A small sound classifier, trained from scratch.
Model: log mel input, norm layernorm, depths [10].
Training: 23200 steps, batches of 128.
Data: 78125 training examples, 38.0 epochs.
Rows from block 5, named by matrix and row number. Rows with one number belong to one channel. Each number is 50 + 10 x the weight over its row's rms, rounded and kept within 0 to 99. All counts start at 0. After the name is the row's rms in percent of the matrix's.
# filt: filter width-3 conv (model.blocks.5.filt.weight, 192x192x3), inputs 48-71, a 3 kernel for each
# gate: gate width-3 conv (model.blocks.5.gate.weight, 192x192x3), inputs 48-71, a 3 kernel for each
# out: residual pointwise conv (model.blocks.5.out.weight, 192x192x1, transposed), outputs 128-191
filt.130 103:26 66 55 51 61 55 58 51 59 48 45 42 66 62 32 67 32 30 65 55 31 53 51 55 50 46 45 45 57 50 39 50 32 56 42 54 35 43 42 35 37 60 40 53 40 56 69 46 56 57 47 35 48 28 48 55 54 47 56 57 60 52 49 62 61 42 50 54 53 53 56 42
filt.131 101:42 57 39 52 54 41 31 54 38 58 40 55 52 56 59 53 50 53 36 54 59 38 38 45 64 54 41 58 46 44 62 41 57 38 41 42 42 51 58 58 63 77 32 56 60 58 44 33 46 47 42 76 58 42 39 58 47 61 68 57 63 61 47 37 59 68 67 51 49 59 50 48
filt.132 102:48 58 60 48 39 56 46 57 51 45 61 54 58 21 36 48 69 66 58 63 56 59 68 58 52 54 53 45 44 54 51 54 61 41 48 52 53 26 35 55 47 62 41 69 56 45 38 50 69 58 29 55 39 55 45 43 55 49 56 63 45 60 60 42 47 53 62 54 47 49 37 54
filt.133 098:49 54 63 62 47 44 48 46 30 60 47 48 38 39 72 67 35 30 46 56 47 43 47 47 59 45 41 53 46 52 28 53 62 69 54 62 20 37 45 62 52 66 69 52 29 41 48 62 55 61 58 43 55 70 59 59 39 49 48 43 60 59 47 45 35 42 43 36 55 31 38 49
filt.134 104:31 53 39 69 44 58 43 57 41 53 46 37 68 32 50 40 48 65 59 56 47 28 41 51 63 60 37 38 58 53 56 65 60 37 38 62 49 41 40 45 55 57 59 56 43 47 59 44 51 66 50 54 52 62 34 41 39 57 52 60 71 68 50 35 38 53 51 57 66 63 48 47
filt.135 103:38 37 60 55 49 58 51 50 39 64 58 67 71 59 37 35 61 48 36 44 70 40 59 43 59 47 48 55 24 43 61 49 59 59 57 61 44 25 33 35 39 43 42 48 61 48 48 48 42 51 49 57 41 46 47 39 61 36 45 60 46 57 67 55 60 60 48 35 34 54 62 59
filt.136 100:33 41 46 46 25 52 66 64 55 48 42 50 48 61 32 58 30 40 41 69 66 39 47 48 32 64 53 41 61 53 55 54 48 49 42 38 40 66 51 44 54 44 44 56 47 54 45 47 52 61 57 55 50 42 46 45 53 54 64 55 62 48 55 48 67 58 43 54 35 47 56 35
filt.137 099:49 53 72 63 42 41 49 43 70 51 58 66 47 44 44 54 60 53 36 42 41 39 46 48 29 43 28 43 43 44 33 45 63 62 53 57 47 51 26 39 41 50 46 44 62 44 52 55 52 52 50 39 51 68 51 50 67 62 41 46 52 49 57 56 34 29 40 63 64 50 41 43
filt.138 100:62 44 53 47 51 47 63 56 56 36 55 50 35 32 58 49 74 46 47 47 59 38 23 30 53 31 42 52 48 61 43 43 54 51 41 57 54 51 58 54 43 48 55 55 52 65 49 36 53 62 41 50 39 48 53 46 37 69 61 52 57 61 42 47 48 41 45 49 59 25 47 37
filt.139 100:43 44 43 69 49 49 48 46 53 40 51 51 49 44 43 65 64 56 52 39 41 68 68 58 60 61 44 37 41 56 55 53 58 79 35 23 71 36 33 41 30 52 52 52 38 62 47 51 47 40 39 51 47 38 37 56 51 37 24 53 51 49 59 47 52 52 46 44 54 35 49 55
filt.140 101:55 54 57 47 37 61 60 51 68 39 51 35 36 48 34 57 62 58 44 50 51 61 51 48 56 44 49 39 47 39 33 47 52 62 53 52 40 43 52 46 43 47 35 60 41 41 55 46 46 42 37 55 51 47 54 71 61 39 54 62 58 55 65 50 40 69 65 56 70 52 45 58
filt.141 100:60 81 50 55 44 42 52 49 34 35 40 70 34 44 61 40 55 51 47 41 34 47 49 42 82 50 30 38 45 54 35 40 52 50 55 40 54 51 61 51 56 57 56 53 54 54 43 34 55 66 56 46 56 65 66 68 46 42 40 67 59 48 46 43 42 42 49 65 48 37 63 71
filt.142 103:48 55 61 50 45 47 46 52 51 37 55 41 42 32 50 57 59 51 56 49 34 32 57 55 50 46 47 57 48 46 37 46 40 33 51 47 24 48 55 40 56 62 31 55 44 57 44 53 59 66 62 51 49 55 62 37 51 22 41 49 52 50 48 70 47 53 51 63 52 44 49 59
filt.143 102:58 26 27 62 52 66 32 58 53 48 68 72 46 27 50 48 57 53 63 58 46 31 43 41 49 42 60 51 50 46 51 42 53 41 55 64 54 32 37 64 55 46 34 49 35 52 59 48 52 60 56 47 34 61 60 45 39 49 30 61 70 65 60 49 42 51 59 46 44 46 49 52
filt.144 100:37 50 58 51 46 57 60 42 51 52 48 35 81 31 45 56 61 46 34 43 62 58 59 57 54 40 61 48 49 38 64 46 37 39 38 67 52 71 59 50 49 50 40 68 64 64 49 49 53 43 48 48 50 38 31 59 82 56 46 58 46 56 48 66 70 46 51 44 67 72 47 50
gate.130 100:33 42 43 62 49 52 47 52 60 54 46 64 65 46 53 42 58 46 38 44 48 57 63 58 35 51 38 69 56 60 59 54 65 51 36 44 44 43 63 57 52 74 61 58 70 61 51 50 49 35 47 49 51 57 34 39 61 72 46 57 40 45 53 38 49 57 44 50 67 57 51 47
gate.131 099:42 40 58 65 51 45 60 59 68 44 36 38 26 38 43 50 36 59 29 47 49 57 37 36 45 46 56 43 43 52 48 54 63 36 44 47 61 60 56 50 44 40 47 44 59 47 50 47 50 59 60 47 49 41 56 53 47 38 41 34 58 46 31 54 55 49 53 58 57 74 53 50
gate.132 106:24 43 52 57 46 33 50 59 45 63 48 53 36 57 56 68 46 43 30 43 64 38 54 50 37 54 62 50 46 46 40 43 59 49 60 38 58 40 46 33 42 57 40 39 38 50 66 43 54 53 59 50 39 39 38 59 46 55 58 42 62 41 63 52 45 55 44 67 60 52 58 58
gate.133 105:29 51 47 51 39 58 60 53 47 57 70 62 46 31 43 49 49 48 52 52 50 32 61 49 71 48 32 46 45 57 41 32 55 52 53 47 40 28 54 29 46 58 40 58 45 55 40 46 43 30 58 47 41 55 53 58 43 52 41 71 48 43 62 53 56 53 56 48 58 33 42 31
gate.134 101:56 45 52 48 58 56 60 53 48 53 35 52 53 67 45 47 52 57 52 50 51 51 22 56 41 44 57 48 54 52 44 54 43 50 67 44 39 53 47 63 51 58 58 33 73 53 46 60 57 44 50 49 61 36 48 49 55 45 56 64 39 44 59 57 59 60 58 54 43 54 57 34
gate.135 103:50 40 49 45 48 45 59 58 38 54 58 44 52 62 43 41 37 41 41 47 61 51 41 22 47 48 39 38 44 35 58 61 43 54 39 60 28 31 41 61 59 82 46 58 34 42 38 30 31 59 63 51 52 48 41 48 57 54 67 69 48 60 34 44 42 38 55 47 40 37 54 56
gate.136 100:42 60 44 46 43 50 48 57 49 42 64 48 48 26 49 51 33 44 37 50 65 47 48 43 51 43 41 35 46 51 33 53 71 59 44 50 48 43 54 56 52 60 46 49 66 50 52 54 57 34 46 37 40 48 45 65 40 42 55 42 62 59 51 58 42 51 55 56 55 38 46 45
gate.137 104:48 55 67 50 49 62 59 59 41 65 40 42 38 49 35 69 48 45 38 34 45 60 61 41 55 52 67 59 51 57 42 60 48 41 52 68 39 28 66 66 59 55 62 62 58 53 39 37 42 63 54 49 51 62 64 44 43 53 45 60 46 38 50 51 38 38 35 41 50 46 32 40
gate.138 098:40 32 57 60 44 50 44 43 48 57 56 55 61 59 55 26 44 53 42 45 54 55 57 61 48 49 64 66 41 38 59 46 54 50 55 35 32 36 53 46 54 40 44 48 38 53 51 49 53 66 72 57 52 47 44 40 51 45 37 40 41 65 53 46 41 56 47 42 47 52 51 43
gate.139 102:56 38 60 41 39 42 61 45 63 34 45 67 64 39 35 40 63 48 54 46 39 42 53 41 63 60 43 43 58 56 60 59 38 59 35 43 50 39 46 52 41 57 58 45 62 37 26 31 38 52 59 49 48 45 52 37 69 59 46 45 56 43 46 49 47 53 66 53 64 50 53 66
gate.140 099:40 46 54 54 53 50 63 59 64 42 50 29 53 69 66 49 48 44 46 48 57 55 49 47 73 46 48 44 69 58 52 52 53 36 57 51 42 54 37 56 72 53 54 60 45 43 64 58 62 56 60 54 47 48 46 55 64 31 43 51 58 69 59 55 42 47 59 45 59 49 58 60
gate.141 103:49 52 70 57 61 47 62 52 49 52 52 52 44 51 54 52 64 37 36 44 54 54 53 59 61 55 51 53 51 41 57 35 42 48 39 40 51 39 55 51 54 37 44 41 52 54 59 58 56 40 52 52 44 50 63 64 42 58 46 54 60 32 52 55 42 42 56 68 72 62 64 59
gate.142 096:55 57 58 51 57 44 43 33 45 53 51 49 53 38 57 39 50 56 40 55 47 57 65 82 61 54 54 50 58 56 48 44 30 48 51 69 38 43 67 60 54 59 55 64 64 62 53 49 51 56 51 53 47 38 40 42 51 37 41 51 58 53 39 69 57 63 51 37 39 61 37 34
gate.143 100:63 66 51 31 40 60 59 54 59 57 43 19 07 47 51 38 43 46 45 42 60 46 44 57 50 32 67 51 45 34 32 46 38 62 49 48 70 58 70 32 41 59 61 46 40 46 54 69 50 50 48 45 61 56 55 38 42 59 40 37 51 61 42 52 53 51 47 40 39 51 54 52
gate.144 097:78 56 44 44 63 69 42 47 52 44 38 45 55 53 52 55 37 45 51 30 59 53 33 47 36 54 63 57 59 40 51 52 54 52 47 64 50 51 55 43 46 54 31 52 58 51 49 44 51 48 46 41 43 69 46 48 33 37 43 69 47 50 70 48 58 58 55 44 64 35 56 54
out.130 107:46 33 42 44 43 43 43 76 46 45 63 64 45 42 50 42 57 70 55 44 52 56 43 43 43 59 67 53 52 42 70 48 54 37 41 54 55 53 54 40 39 50 48 49 60 52 66 34 48 45 55 58 48 68 39 49 38 57 47 69 65 37 50 44
out.131 090:48 47 49 37 43 53 56 54 38 44 49 48 57 59 45 59 43 44 38 46 42 61 41 51 54 40 61 59 43 45 41 38 48 68 65 61 57 66 50 46 52 53 50 55 66 44 38 48 35 57 45 51 52 54 53 43 62 38 52 60 64 43 47 54
out.132 093:62 41 40 34 41 67 43 67 51 48 53 68 67 50 31 40 53 39 41 58 32 61 58 64 56 39 47 35 49 52 60 42 40 47 57 63 48 59 48 53 60 50 37 78 41 42 33 62 48 64 39 61 60 67 50 47 47 67 53 39 50 55 50 67
out.133 090:71 40 62 55 38 67 42 68 65 49 59 53 61 45 56 54 62 69 65 53 40 54 48 50 65 40 50 50 48 59 33 45 49 59 61 51 61 53 51 44 50 43 54 45 48 56 43 61 48 43 49 56 61 54 35 48 38 44 50 61 54 61 39 64
out.134 102:29 44 57 46 35 31 57 36 55 55 54 38 56 63 45 61 46 50 34 62 39 28 42 57 46 51 58 56 45 57 67 53 38 38 59 59 56 57 65 41 50 53 53 68 32 64 41 68 51 59 55 44 55 59 35 52 55 49 44 55 41 43 51 63
out.135 104:44 42 32 54 21 45 51 54 53 56 18 39 49 44 42 74 52 41 50 62 61 28 44 49 59 51 62 52 70 54 66 61 60 48 59 44 50 47 55 38 53 47 54 57 54 63 51 49 44 45 40 56 46 41 58 56 53 39 55 57 43 46 37 69
out.136 097:37 74 65 38 44 39 55 32 50 48 56 36 48 46 44 51 45 38 62 59 59 48 66 47 36 55 53 44 53 55 48 37 50 62 67 43 43 31 57 55 61 72 42 60 37 60 75 60 31 56 52 41 52 58 70 39 47 53 38 56 42 31 39 60
out.137 102:46 58 63 38 49 42 23 41 30 47 53 53 49 38 28 48 62 48 63 51 43 51 33 43 42 44 47 61 50 56 44 51 57 39 57 43 19 29 42 47 59 55 40 55 41 50 59 62 46 53 54 62 56 56 50 32 59 57 55 38 44 55 43 35
out.138 106:32 48 50 75 44 44 40 45 47 36 36 52 58 61 64 43 52 40 62 48 52 42 52 40 48 34 33 30 55 44 44 50 48 60 52 56 35 46 51 62 57 66 56 49 60 49 54 45 47 41 48 41 33 46 80 63 45 36 40 61 39 55 51 69
out.139 094:33 54 51 42 52 69 38 42 60 40 48 55 53 44 66 35 64 39 57 55 37 58 52 30 50 44 37 56 64 45 47 52 46 68 37 72 59 52 41 47 61 32 48 54 55 49 47 53 45 62 54 53 60 62 42 61 40 39 64 59 45 42 53 45
out.140 109:46 55 50 45 60 57 51 39 70 41 53 39 47 54 65 53 28 49 63 25 55 62 51 46 48 44 71 46 46 41 48 56 42 35 60 53 56 48 59 64 43 47 50 45 34 51 38 60 64 39 46 34 62 56 50 41 43 47 43 34 53 64 77 45
out.141 097:62 43 47 39 42 47 48 55 52 46 55 46 45 49 58 43 43 51 45 57 58 42 45 52 57 41 48 43 40 55 70 33 54 55 76 23 65 53 49 51 36 56 52 64 39 48 69 37 38 38 44 36 62 54 63 41 51 50 45 24 59 40 42 49
out.142 103:48 50 49 47 56 40 34 57 77 54 58 44 43 45 39 50 54 43 40 38 43 36 56 51 50 58 57 43 44 45 32 53 37 32 39 51 63 69 43 60 50 43 67 47 56 50 65 51 56 58 40 50 47 31 36 64 42 56 47 55 50 56 48 61
out.143 100:54 38 35 47 40 57 58 52 37 41 56 49 31 37 27 51 55 37 39 44 54 70 53 60 59 48 49 52 41 69 66 53 45 44 58 45 68 61 63 34 28 38 49 55 63 56 53 53 52 57 43 36 45 42 39 49 53 49 61 42 43 66 53 49
out.144 090:42 35 37 64 46 63 40 37 46 50 59 51 43 54 69 31 64 40 47 59 60 51 49 58 55 61 41 56 56 33 54 50 52 34 44 71 37 72 59 54 47 38 54 43 42 47 59 58 51 41 62 37 53 43 51 37 58 37 44 62 26 57 50 57